config.yaml
arch: "vgg"
model: "image classifier"
dataset: "rendered solids tumbling over patterned floors"
train_examples: 97500
image_size: 24
crop_scale_min: 1
horizontal_flip: false
translate: 0.12
cutout: 0.25
targets: ["its colour"]
num_classes: 12
norm: "batchnorm"
hidden_act: "leaky_relu"
depths: [5, 5, 5]
kernel_size: 3
stem: "deep"
widths: [96, 144, 208]
downsampling: "stride"
loss: "binary_cross_entropy"
init: "torch_default"
optimizer: "adamw"
learning_rate: 0.0034
beta1: 0.9
beta2: 0.95
eps: 1e-10
max_steps: 39600
batch_size: 64
epochs: 26.0
lr_schedule: "wsd_sqrt"
decay_fraction: 0.4
final_lr_fraction: 0.1
warmup_steps: 790
weight_decay: 0.03
Rows from block 5 of a small image classifier, named by matrix and row number. Each number is 500 + 25 x the weight over its row's rms, rounded and kept within 0 to 999. All counts start at 0. Numbers have three digits each.
After each channel's rows are labels from the 100 images, of 14976, where the channel reaches its highest value: "responds to" is what is common among them; "colour at peak" is the nearest of a few named colours to the mean colour under the peak. Only what is clearly more common there than usual is listed. The data: rendered solids tumbling over patterned floors.
# conv: 3x3 conv, stride 2 (model.blocks.5.conv.weight, 144x96x3x3, each kernel summed), inputs 0-95

conv.87:495452494435500464531504470486483494493452442513445488508529476518536497507458486512447442499482498471485478487478505494453477496487507511508499493470531482480486506506449510490505507484497513469500502502471496496517478529522493509500512437481505506443490482500491540464517512478517524508
responds to: purple object; its colour: purple; pink object; its colour: pink
colour at peak: brown

conv.31:460499441478510444503505428480482470497526485503472498501498485529492486490465481486469456471483451484478461502493485488491469515457502541525484467459536523472479506494484495502501498468484520495491477492455508480509514553502492514493492458468497517470533465540493501464516523497499511505
responds to: yellow object; purple object; its colour: yellow; its colour: purple
colour at peak: brown

conv.44:503523490516509451527487511486460493527509500497499508482481548509443506497519508492549532515428512478479509526513475497530517520509510509526497478518518516510487507483527505452491471511501465507510482541424487482496496434499495476495505492511485514522506495522538435488462508533506531492
responds to: red object; its colour: red; dodecahedron
colour at peak: brown

conv.56:474513474544500484487469492483498498502511531497506500490472480509444492490601511490520530511473553489515501522539471502539495503500519506507495490496512532510495539445511533471509483509520508519500469485474513484517474492483465515516491518492499514588492489508524453542520507507501495514
responds to: red object; its colour: red; dodecahedron
colour at peak: brown

conv.133:485516456502498478462498470490532461455505499473498535470497466527518499503527485480484496462505451498499489478486485498525501487483468509525496526531526537490471524502498494562460498523504505542509520504476528491457511555480504520467482505475464501580525496530525512495518502518477465484
responds to: red object; its colour: red; bumpy ball
colour at peak: brown

conv.114:454527454540462494496481487487511519513539541485503465503454471532479474469536521512485512491486531487539479519543504512510485491500520515519506493499529556495484556476499543484483499500510518500513465484487548496524520508500473517514502536486475491568511507516521453546516511504519504522
responds to: red object; its colour: red; dodecahedron
colour at peak: brown

conv.72:485488468491509431522459456469476493500498494505476474495520485521488494522478487483469441471486465469479471501505477475463476491487510525516480503452534499482487503473435508489509487486496511486487501477454490462518450558499487523493491471479506499474485472512482525458538526479505526508
responds to: grey object; its colour: grey
colour at peak: brown

conv.76:512512512497487461501532516482439486525507497495489496510525536499498509477478489498527457534427525482492478517476498500515481505500516466521513469474546492525468498499532485462513509501495482459507495492445498516535465484502496464535507470494515510482528512536552490490487462510572498464
responds to: pink object; its colour: pink; sphere
colour at peak: brown

conv.124:515513505515536503496530472500508505489519509514470535495514532488508500456516503457542488506515479480470438515472459498478454540505478499498509429460489498512503472497543474507493476494490508514486460503513521457494512494477479471497479464498486509500550511553501494456468517562511486512
responds to: yellow object; its colour: yellow
colour at peak: brown

conv.119:464464448466539483498430500485462472505462465466506510487459491510472521504510521509495511502442519483509510463523500509502518475507500512477444494493519505513476519473485514448490490524538517513450466472462487498514492503507488516493457483503483535504471479464507463508527495459490511515
responds to: blue object; purple object; its colour: blue; its colour: purple
colour at peak: brown

conv.66:505486471483468452538515476461470464505487483517454476491514497534506493476462484496497469469467491475463466524471478477477482525470504529536509472479564493471464511474492509499494489469476503493524490517455508469515482529513486498488522455459494486470519469535532497482489535529524523512
responds to: yellow object; its colour: yellow
colour at peak: brown

conv.88:485507480484500500488414490508516494511508484437526507494439510517484488514531494502508526511500480515557517481511492518525519462478519514494481510518514537486503511494432508510479491505517486538495478462494485492518496513498490525500485524488478496532442487461514448528507474432518491481
responds to: red object; its colour: red
colour at peak: brown

conv.97:467486432485530455522501470470471470510485477497469512479492489526496523502501527488495495495456509460491476482503479493479484511504502570485478468467524513505449522470506522473487476510515540499478467498455499469514495547497460516487478464492478540503514480516514483492533542517505531538
responds to: yellow object; its colour: yellow; purple object; its colour: purple
colour at peak: brown

conv.39:503501508499538507492477500486512486456496496476500479443506487523527498515495506478500525434533468481495512513478458460458510467502449495522496511497532484500512510499493503498452455498501473490514517547516483472439498499473522495412525495496459522485481497478522509499499502485446498492
responds to: teal object; its colour: teal; dodecahedron
colour at peak: green

conv.103:488490545476526535503538472559501519507493485496492508556485521485519491484489506506499487562493510504522452493485531555492483491491511473492500434448521503505504486529509493488510538496487519513475450464521483531510509468509459496550474469494509485468527491506498493482477466490547505495
responds to: purple object; red object; its colour: purple; its colour: red
colour at peak: purple

conv.36:461545415536479456510492476482490513521557539489507490496472495517447499476510501507506480504466480432509494517523502494513503504495521526506504489501519572495497508475505500487485489502503525488511477483444525489538519509507478512509508521491477454529509506523503437496498517499514518519
responds to: red object; its colour: red
colour at peak: brown

conv.141:495525449509488505520504500474513466476524509471523409495481486523494529493447508505500487466499500485514533522495498461459540476520479520523502494544531509491515517507511501499441514523524521478509499499501513520513540542517510522487493535520447456501514534517558492509505499503487535505
responds to: blue object; its colour: blue; its colour: yellow
colour at peak: brown

conv.13:493559462574491491486495488484519521504578576496530497498499500486428508484509506495520479502510484461511502540505490475508491501517498491510522496510503524519515482480510469502499496503492480449521495489494529492504518461485496448503510552507499465525504539517514462505457504509491481493
responds to: orange object; its colour: orange; its colour: red; bumpy ball
colour at peak: brown

conv.69:482519489542465503479466509492512499514520538472527495476463482514438475505551489485500548483498506512542521514516471497530523484499515502516494519537508544504483528464482521510493475493499485524514492485500514478511497491477494509495491574489493483578474520498528438555484490501503484488
responds to: red object; its colour: red
colour at peak: brown

conv.24:507519421493531490524516490482510468488509490474497494490482487519521519485474515510491481478505492429488481508486497486444488491498495551505500461481530510488487510484524511513418495502508539484505486535491495487506528527514518511485518483492411506478522486509511483479515528501503542547
responds to: purple object; its colour: purple; bumpy ball; its colour: yellow
colour at peak: brown

conv.135:515481500465488508477483494507540459484467463492492470494502479530536478467492476492490485492541504502498476533439486483486485481465504467558519486485573476449494520509480498579501499461472470501537505521513491498499493498497513501496528482462505472492483494502547504485488485483515475469
responds to: yellow object; dodecahedron
colour at peak: brown

conv.65:493513486514496472492530476477478496488509509576482484491519494509465504489504499438515478493495491488478462512512450482495456564495496511523515507480499497487472498456550502495547474493494507480506496464477513453509503522458481493499497487496536493524546482576503505488504518554511489502
responds to: brown object; its colour: brown
colour at peak: brown

conv.96:472479503482519504491493500471506473436479479476491472450494446528537509505488508499478527438525507498493504492471466475480509483498439505532475504499538485497485531489522519486471461501506504488505505551509505480441508513490519511418514492486476532487506494499540497513505496503456515514
responds to: teal object; its colour: teal; dodecahedron; its colour: green
colour at peak: green

conv.132:455485501480521503477538456482511501458491484516463491482519438527555528484475520495463479467513510487488454482491490485458470517510466523516493494464519474504479530498538523484491481512526545482496501513504532482503532564494510514473505469497482530498534515527511532489549515521499495530
responds to: yellow object; green object; its colour: yellow; its colour: green
colour at peak: green

conv.89:494499517490501491506521502504451464533498490499498474530533522513494511514475482484507485543428527507500488524483498519495486500485529486531510477485566494511494512506510504460512521493510499493500487484471491527560491507500486490569494482477511518480530510531546508504521480523604505486
responds to: pink object; its colour: pink; its colour: red
colour at peak: brown

conv.11:491501507512446460497502473462467515483510518515464456498533457507499483468481483496485462471493479475464456548492494464493462495497498465534541507485514504485471489495494485501505499475464467456547522514465523480505502482497498477497568486484508450486493521503509519484447498483498473471
responds to: orange object; its colour: orange; bumpy ball; its colour: brown
colour at peak: brown

conv.111:509501506492460474482495503487481493500494491534502468505533503526474480512502482445491485478493501512498482507515461492487471508477517483553511520485525484469453520465484524508590487478497491495509517458475499466538470515466502518507497502478590486512514469550509513513520496513521472475
responds to: brown object; its colour: brown
colour at peak: brown

conv.116:545486507474495505477557533518516476478469473514473512493515492497529532412480514510499494465513485503473447486459521499502481518510481487525546483490501481510464495519540477569495502511491508471534502512498511502488521494507536470479511466503498497507543537544531497487474493525505467504
responds to: bumpy ball; sphere; its colour: pink
colour at peak: brown

conv.10:515513531527497507492493517497498516498505530436524490517523514484492515533504502502524526512507534503517516520506514503478512451530465476508502506502546498532539487512471466477421520516518471479503514525503512529465505487500535437490504522517427514499493546480541501535489453496500506477
responds to: red object; its colour: red
colour at peak: brown

conv.138:474489482502475470503516437471487469479490497523454457491520465536525499455497481495494477490476522484479434531467476486481459525488499508558519476470563501478467535498503520488506493477488500491530492525465519468517487517504487502501526472465503491507519515537539514492501516522538502504
responds to: yellow object; its colour: yellow; sphere
colour at peak: brown

conv.93:533489495459470492508480525500509474513476462491507491492507512535511454505484462504488509489501498501508506505447493489497505477457516470546514517498561479475481518501465507541505495446444453492545547527496477489488463488504537494486544498451512487476470480487531496506476484469500494461
responds to: red object; its colour: red; dodecahedron
colour at peak: brown

conv.8:498505467506474498500499503492508505507509501482520444509497500505492581477500518506546516507510500545500540515501518498523535500559500520515494510554519489527544496531502481487508533553540506508491507503491510541521538521517515518507489522594510484503503557514519513526483504507490510496
responds to: red object; its colour: red
colour at peak: brown

conv.48:511499481492462441528491516475457491537499491506497471507516514532466467504496474500488482482452516475498496523507486493483487498465570502540516504484553511458459523475471523492515498467493494481523507487438495484553449504512495508512512501467509484501506463528532496512506511509561511498
responds to: purple object; sphere; its colour: purple
colour at peak: brown

conv.95:493552463566507476486497479484486481490535548489490512468503505486431511442544495479535488501485507471488467531494475497523442503511490481502514446489512526520495493457524488486499468516514494511507471495476506476495499453468466475492498501496497520552508517516513446503500489519494488486
responds to: yellow object; brown object; its colour: yellow; its colour: brown
colour at peak: brown

conv.27:507507503505467467489497489486468503502503502550490471505539500510467492503497487442497472485486489506482472513519461491492456520487516493542514517480511488482453500469500507496594487484495484491508514455467500465535474514465493507509500494489590484509513474551496519494510502517519477470
responds to: brown object; its colour: brown; grey object
colour at peak: brown

conv.140:503516501517525513452553489513495492476508513523468521483508512486498518435527515455535496508497513487476452505485472503520466537512481481504506460483493505508470501503574495490516475516514527513492466481508523475489524492447481482499487476503514521533559507549518489492493489550505446514
responds to: yellow object; its colour: yellow
colour at peak: brown

conv.134:535511546509504466501524497496512523473526518490526491509551547490523523476511532495527475505499514517524471526521501517470483494527468512522518511520526521514557503553496482518457522538534520510517536520462542531483523516510524491501515522526464510504525551517535549508538511536502501510
responds to: red object; its colour: red
colour at peak: brown

conv.70:526518514514524433515514514477447506535509503514486507496524536506455526545502512458514486526435509491490502499521467497499490527504518535508507519493516513522452495485525495488530479516495497476486504444417493482527459521485500491513481473510520528499518479535491511482517515528537533499
responds to: brown object; its colour: brown; sphere
colour at peak: brown; black

conv.136:515527422519510458519472503458488492509522519472504478478465507521483530498472516499505498472460491444495514526516489471454524480521503533507510482508530508507507513480491513478426488518518521483515476508446514493526518524502495509475520505512419486494504510499523458497515523517503532527
responds to: purple object; blue object; its colour: blue; its colour: purple
colour at peak: brown

conv.109:507461514437502486513534473488500518490450442515444494498529488508561512502453498514477454499500484467462497488476515488473488510508483511504504501497518474496503493541502484497490504503499496458505514538490513508499506513517514470483526420508492496440501514474497549443492513479506497497
responds to: pink object; its colour: pink; count: four
colour at peak: brown

conv.104:513510505508490463491489511496457488501504503499495502502519502499445499524503499439497496487464495521496488502511466507508479500489512500511507522493496505491439505484497513500612496498502482508496513441453495485525478514460498508508486500493609517512497479521492508502518489509520481455
responds to: brown object; its colour: brown
colour at peak: brown

conv.20:469520427518455459508493472456493508498533526473505456495473467504463496465477481521490462473472480421500487511507506471475496473488506516497503494499508527484499496479489489490444496489490523480509485485446526488524523518519484507498513517486435436501501505498501471498492505490503518519
responds to: blue object; its colour: blue
colour at peak: brown

conv.117:536498515484472497505474521491510493521491483489518476488522517529509450522499456503507509495501483493514501516468495488481505472453522468530509541499553485459510516503463508520497483450468442472535548525493462490506452488501536495487539509460499469484456484487530507501460476472516493453
responds to: orange object; red object; its colour: orange; its colour: red
colour at peak: brown

conv.99:492573463579488485485493482492504514498581573497512494496501498486424503449508502488524470500499480465497478540501490485509463501513500492505526484496492534506503480476512469502501493503493493475519487483486520490508512464476485466507510528506501461532507527514506472497462506505486479499
responds to: orange object; its colour: orange; yellow object
colour at peak: brown

conv.75:505501501507508477477511472477481487487491499518458492472534508497486519454509506425533479508490500496460442522492422481504461536511488502529506466463524492507467500466518489492520449509508505501498489496479509439516494503442484483501491465500516515510524504543528500476494502541525472498
responds to: brown object; its colour: brown
colour at peak: brown

conv.79:508507489509504469489522483471472489495498501532467500474515510497461503468520499427523493493482509491464448510499434481499454544496495497516509468470512494488472503451532506499512454499502504504492473482470506437511495490445466487497480472490503513530532483551515480483500515550522482506
responds to: brown object; yellow object; its colour: brown; its colour: yellow
colour at peak: brown

conv.94:516495511508511494500432514468490487494491503465493490441505511522520499537494494487510521443507474510489521505493454462477531453505478495522489522523527482501500515497448516480482451503500446509511515529493467473475469491488517509425516495496489519483431497456512501502498497481468505481
responds to: teal object; blue object; its colour: teal; its colour: blue
colour at peak: green; blue

conv.53:515508480519538454511489511481482489510484508504509522467505525508453497527538514442535536518470502477485515513514425479514509518502502506508480468512524503497504509440522509481518440509505466511479460505461475441518475469467493478494483490500509543529495482522516452506505504527515527502
responds to: brown object; its colour: brown; count: four
colour at peak: brown

conv.22:493497495505497506488490499478557487466501507486511487448497463527526466485518479506484509443549503477514490508466465456480496476465479489523500502494524509462501529469487512546467455463477489488529510552512486455457498493500519505439528519457470474518487492485522492515490507485458496506
responds to: yellow object; orange object; its colour: orange; its colour: yellow
colour at peak: brown

conv.112:498515503530468480497511472491468494483511526506472481507524489484502487443493475500508453503467502458461443551476506494499419502502495462519549464467522490508482484502512476478502510486473480442534497504472524506506495461496476449509538483476503489501505519511521498475458489507515480477
responds to: brown object; its colour: brown
colour at peak: brown

conv.1:479499483478475496482507490506501460486483472478515462515506500528494487493495450480487514488482501513517526508453513516475519487459521474564501479529581482463479546519481525523482517467499482514510484501497483516499495499490481507491488515458485490510535500556568499499492471542552473481
responds to: brown object
colour at peak: brown

conv.91:520493516483491476490490500510471474487479477514493480518533502501473474534485482448488473485500478514482484494501478496470483496460509481521503507469517472453433495482474505521571507477495494503484504448483478482542468526477501511508472481463576490490502455535492521462522481505527484464
responds to: brown object; grey object; its colour: brown; its colour: grey
colour at peak: brown

conv.110:505493483501507468494498453462492487481496496512467487471529491523513493480495498457517474492502502464464436523473432465459451509498486510532511476450534484496491511447497507497490445480479490475513494523480513415496482499468492488479515470478485504487501502516516501469495524525511497506
responds to: yellow object; its colour: yellow; its colour: brown
colour at peak: brown